config.toml
encoder_head_dim = 64
encoder_fused_qkv = false
encoder_width = 160
Rows from block 9 of the encoder of a small masked image model, named by matrix and row number. Rows with one number belong to one neuron. Each number is 500 + 40 x the weight over its row's rms, rounded and kept within 0 to 999. All counts start at 0. Numbers have three digits each.
After each neuron's rows are labels from the 100 images, of 14976, where the neuron reaches its highest value: "strongest on" is what is common among them. Only what is clearly more common there than usual is listed. The data: dead-leaves pictures: piles of overlapping shapes. In brackets: how many of the 100, against the usual share in percent.
# fc1: MLP up (encoder.blocks.9.mlp.fc1.weight, 480x160), inputs 0-159
# fc2: MLP down (encoder.blocks.9.mlp.fc2.weight, 160x480, transposed), outputs 0-159

fc1.95:444493540540441442484475550503529527546485463460576484482591494552559479453523523611536454399513572486489500520544485507486435511542504497458460512521508496493485494492470501564503441440485431471419560480455501499503485514509527469459501475470513560536514497515514496524559503494546534520503544526585472471505512465590583440481527516513537569560518476485429500460472508491506460524466489473474541511508492476475474466532403525456404457502480529530446569438518489478547442430452465
fc2.95:415459455459426460475489474479479488466489496413488481441559479470483507460478404436475504473495472515470517488470486449443482481469471475467505477520467465488468470502468471506411491475448488475450517466481440465456479455456454410481428459488472490499486460480488488468591463521491536424486462390513509488466482462509480527470438469494513540463499453503476463421475446421491483486481495462478443505432536489467459457503445399458466486453438399542472523467471433460456469478484486
strongest on: pastel (97 vs 14.5)

fc1.300:484467448484489533499450539467523555531485541448511446461561417478470498461485551541561365486501470511483436507500476503470487471471527502556466490449479494485526462479433434554507440511457525459407549503441520513505411420527503508484512540536513493566507500488539483557533566573477545567474506509522504542512495570468548537570530468450483517504550512543472503499502521497507499479520455443501471552518567489529461523464476437446500476494483505588496473516476502469491447524420379
fc2.300:456484471480467496464513463516495514507520503422505512466546497446545425479463463414499476511453517457482458470445523513458486478467532506451482504507473484467531490503469474475436478464471483479463463470543443449456454504486505451474437474524514508525514425488438492475560459508485554416413455458521407496528497530484522513531443498503545504419513471468496457449527480407464483459429502512517423523472535483436481470428512421524494487468444431551463583449574420473451448483505581
strongest on: pastel (83 vs 14.5)

fc1.436:491499495515478463456533515410534492460532491531399452511541576473454503474454512516491418482439502485416511421491475525458427503483473483480502516506554498466450507467496487591506542473498410518480483521378488459561473377462504530475511517475501517525511463513532440489531505471531542546492482519549499508501467564524422476440473489539487540461531543447437470453484447473545431454538449519450481509482454469484526496467474512391418512443460537494507503484490489462468470477471507
fc2.436:469481416484469506460476495456441499499467484484529482505566459478502505447434452490486536498516449450453462389468463442493459425441470513429500509531487467476472442506465466595481428499448444497422557494482493468481457412506492436450453500445511455493497496491459545474573478511530512454494490446461491480480490445445496445492485433487483571480475567444505401496490490448493472475494596505440440564475531490514485511473493450524463470509467449561514527512521471459481509470433543
strongest on: pastel (98 vs 14.5)

fc1.184:510503470528498454462460499431469505536458555475504490498529519473510481401521484529468332411471486461470498417512473496486475499512465447509503498496502483429486448520484470612488412441501486502345557476443569482523467481499475487466510488495507497502527497474499479505531444511546498569518495555478525515494505433505501523498516484515536485476471502413370531486483516510493525467523496494466494484470427483498464474550493504468506456497511452534489467459485498435483459420459445
fc2.184:524476460460481447493487468429480418415443428539482481475531477528481521397435528536471515448512452530481527447527416500517487441507505504483508448448500486505480461431510470588525475493477461496420495465468525485502491453470440514479524493379447447407444513464515472484550521545439504529511489531451470419514475483520470491443502468497506533476453453503505391554435445518446488488454481477462533485513528475536462463533452501481488482448504518539469542502431533444472481454455472
strongest on: pastel (100 vs 14.5)

fc1.280:457469477504493484461496424467451489508486469447479513505613492537462506572554479509465418501516482445509477367538498457443454571560488461459504490382475498457487493507504448519521467442536490492476594525550419480520474469520489499432460516520481500476506498497474562468509525493468454414510492506458498486448510498486521491503484430462462464497533426608473492467507491513534527494510523479531441518494467450533467514427477402489511459461493487446535486495472501478413507416503493
fc2.280:522518507500528496488486458510432480487469452527507456524438488434588442497477542502480460481519570486488516594465496563500518506484538494516533531486518492451495495441527469531526621487527633496484587498479497497513471542451446535475504515493486501483479506490532549488485497480469420513459496523435532490404482479448554539503494483467604509472500386390514503524493511497475483489482447498465510566537530479463481513422539555573495468508515545461477557442473514493501431487489430
strongest on: shaded (78 vs 50.3); small pieces (62 vs 33.2); grey (51 vs 14.4); palette: vivid (35 vs 14.3)

fc1.459:498563447538412501493446475440500498463489496526493506498472469484458490493446465439518454422488433465491437534452493474492474457497482502465490489542417519503509440434473487443425535520457557457493508496535437505487454550432474481488386499477485480476502499499548476487524475428457547528442498424505464464414453557511465514467565405487485458474537518473481465441501511522505440484513504487461499476487414474495417523402522543466450503467500492423494501479427529482484499467566555
fc2.459:457523465532509584505431518500550496472516531516522423485522502472471372489521470545527458523418482462532536518544506505515538476478483534542478522516498541564456470562448457436515499551419548506514431490469516548548543541516474485515481555486483507524488561528509509510551580516512433510509550467492495529458475497431496429467512481467468518529496484399530458478479479482507515498513496517438482500451487529553528430389576451558496559499489465492523528601601493478435505483522533
strongest on: shaded (100 vs 50.3)

fc1.252:422509534468494449497547511434530444451507496518454398491478564441490477494521485531458463543479546454488444426539484493456472495499509515445496509500497492509462462446512456560500457495436416537536474487388488480461487395491438492472461486516515535514442482459467455507522382442502533541506494476477544487559507465534541458456510505481451539482456510490538502452461484470490507446523436471476470472511470443455388470510518457509461471427521484472473535555487514512452470405463462
fc2.252:484503443502525500480450545447486515517505481512523493530531471524535501476444456486489546583460460495459446383505472450482498464441564522465484506528491500456537495576436439539503400501526352488437487524469504523520465435406477502448486537451524470492541528507460474509552496532547500477578497462460511497503531533510538491541527434481483542479470499499514400552529537489491462460509503522479493570486539528512488497507510390501472460502503445566531558455523500455423444481480550
strongest on: pastel (94 vs 14.5); large pieces (84 vs 33.4)

fc1.254:506481508502520500514508456486446527477478498495518494533578501547477463520541569469477564411486535544464540610591423535459500558510456515543515459540521490476465524502465498462443485507432425467433414509452385456501473487435455469488473453518511496528511470492468512445494502475522589402494537485483439500516561521484455504516512493504460519495500462558552492475502516454517496437553525502471464461504530481523538462451461491497471453453453412490475472482522474409426455439507494
fc2.254:517505453512492521463473500455411490480458421524506470520540509413534460516445507472462504372491515476484436483486447462494436470450518446466505498460523515416521447447485511592520487486501473582471534462532481495496464477523420540412498483438472448448475498417494523458513473565493546517461477508431511462486466464484490499462483452457515422487442479470525454499475470544446443471463450509472535497505583480483454459477489525486422428469518519522517526442535548480526453451469554
strongest on: shaded (81 vs 50.3); vivid (50 vs 14.3); grey (50 vs 14.4)